A small contrastive image-text model, trained from scratch.
Training: 18800 steps, batches of 256.
Rows from block 3 of the image encoder of a small contrastive image-text model, named by matrix and row number. Rows with one number belong to one channel. Each number is 50 + 12 x the weight over its row's rms, rounded and kept within 0 to 99. All counts start at 0. After the name is the row's rms in percent of the matrix's.
After each channel's rows are labels from the 100 images, of 14848, where the channel reaches its highest value: "responds to" is what is common among them; "lies over" is the class under the peak. Only what is clearly more common there than usual is listed. The data: scattered letters and digits in many colours.
# convs0: first 3x3 conv (encoder.blocks.3.convs.0.weight, 128x128x3x3, each kernel summed), inputs 43-85
# convs1: second 3x3 conv (encoder.blocks.3.convs.1.weight, 128x128x3x3, transposed, each kernel summed), outputs 43-85

convs0.81 079:38 50 43 66 40 58 50 53 47 51 54 56 57 48 51 42 46 55 57 29 64 53 52 36 42 52 57 48 41 46 50 53 45 57 59 17 46 50 19 76 51 16 51
convs1.81 083:55 37 48 45 45 50 06 49 34 36 39 43 48 71 52 35 36 38 45 53 50 29 49 42 46 46 30 39 42 43 43 40 60 50 45 15 36 46 39 69 53 58 39
responds to: count: one; the character N; largest: N; the character W
lies over: N

convs0.90 082:42 51 76 49 18 49 79 42 42 52 54 62 44 40 36 24 47 44 36 44 67 48 50 21 52 62 45 39 59 44 61 52 48 49 35 08 72 49 24 30 45 43 35
convs1.90 087:48 34 14 47 47 32 34 42 36 37 45 29 40 77 44 47 52 42 49 39 48 36 41 45 44 39 62 45 42 43 42 39 56 49 48 44 45 44 63 62 47 46 41
responds to: the character 4; largest: 4; count: one; the character A
lies over: 4

convs0.77 090:60 61 28 42 37 59 46 46 46 49 40 55 46 40 60 40 58 47 41 53 55 39 54 25 14 50 51 52 56 46 55 44 43 54 47 41 54 45 40 51 50 05 47
convs1.77 076:40 39 33 64 31 25 33 43 54 56 27 42 40 63 36 13 49 40 42 38 34 47 48 41 42 46 77 46 49 45 27 52 50 54 45 45 38 62 42 86 50 45 39
responds to: the character 5; largest: 5; count: one
lies over: 5

convs0.11 098:52 62 39 58 34 48 53 50 53 59 46 28 61 46 49 24 52 47 53 16 39 53 53 50 46 37 42 44 52 57 35 49 44 47 52 39 49 43 26 21 59 49 48
convs1.11 072:63 49 46 56 47 38 54 55 42 45 44 47 52 46 52 37 41 53 61 73 35 58 49 63 52 41 63 61 59 38 24 43 50 44 54 66 59 44 79 78 51 45 54
responds to: count: one; the character N; largest: N; the character M
lies over: N

convs0.73 083:35 68 55 68 31 62 50 51 36 50 55 46 51 49 53 49 00 59 28 42 47 71 49 59 27 47 32 47 51 43 61 55 45 41 49 59 58 57 54 24 56 54 52
convs1.73 087:44 37 15 60 47 34 38 48 34 47 19 48 44 46 37 39 20 45 38 64 40 18 50 54 45 60 47 68 48 38 45 46 44 54 54 60 48 49 47 59 46 37 49
responds to: count: one; the character K; largest: K
lies over: K

convs0.9 080:31 39 47 27 45 53 56 52 57 52 46 48 52 50 43 24 24 48 52 54 46 50 50 46 25 52 59 56 50 49 50 51 55 31 52 42 37 48 53 53 36 29 55
convs1.9 087:49 45 45 20 41 53 66 48 39 44 43 40 34 54 66 66 60 49 43 50 55 49 46 52 44 49 22 48 46 43 55 37 52 28 49 46 42 42 17 54 44 47 49
responds to: the character T; largest: T
lies over: T

convs0.10 087:58 38 45 28 49 54 30 51 46 58 64 47 55 58 53 40 53 39 45 54 48 56 50 49 34 45 38 52 60 39 64 59 23 39 48 46 51 34 47 32 57 51 42
convs1.10 067:20 53 45 30 43 41 41 50 60 34 48 47 39 46 47 46 39 45 49 65 51 22 45 39 49 49 72 42 33 52 56 45 68 47 53 39 49 39 46 50 40 46 46
responds to: the character X; largest: X; count: one
lies over: X

convs0.103 089:36 63 30 65 68 60 61 55 25 48 50 56 54 55 55 49 36 44 54 48 55 56 48 60 59 27 32 47 34 53 67 55 19 63 23 49 67 59 46 46 53 63 39
convs1.103 140:41 36 39 45 19 43 49 46 42 46 46 36 42 63 48 50 44 48 18 38 49 52 46 32 47 43 43 46 56 50 40 48 59 52 51 47 48 35 53 58 52 43 42
responds to: count: one; the character R; largest: R; the character 6
lies over: R

convs0.47 108:54 48 51 52 52 52 10 53 63 52 53 53 49 72 48 45 36 49 75 42 61 61 51 53 60 41 45 48 50 50 57 75 20 50 45 63 53 48 54 35 58 69 53
convs1.47 111:43 40 47 40 44 29 51 47 39 38 51 33 40 50 48 44 25 49 27 42 38 31 46 44 47 49 48 48 46 46 39 40 44 33 40 52 43 42 47 56 40 42 44
responds to: count: one; the character 6; largest: 6
lies over: 6

convs0.108 073:52 28 33 42 45 49 53 51 41 47 48 41 56 64 45 44 61 54 64 27 51 52 50 71 61 38 43 61 38 48 55 69 17 60 67 65 61 28 58 34 62 47 57
convs1.108 094:38 29 45 33 28 57 61 48 50 42 42 37 42 58 46 47 50 47 07 42 31 53 48 47 35 45 41 42 61 45 44 41 50 30 46 47 39 30 43 55 54 50 32
responds to: count: one; the character R; largest: R; the character F
lies over: R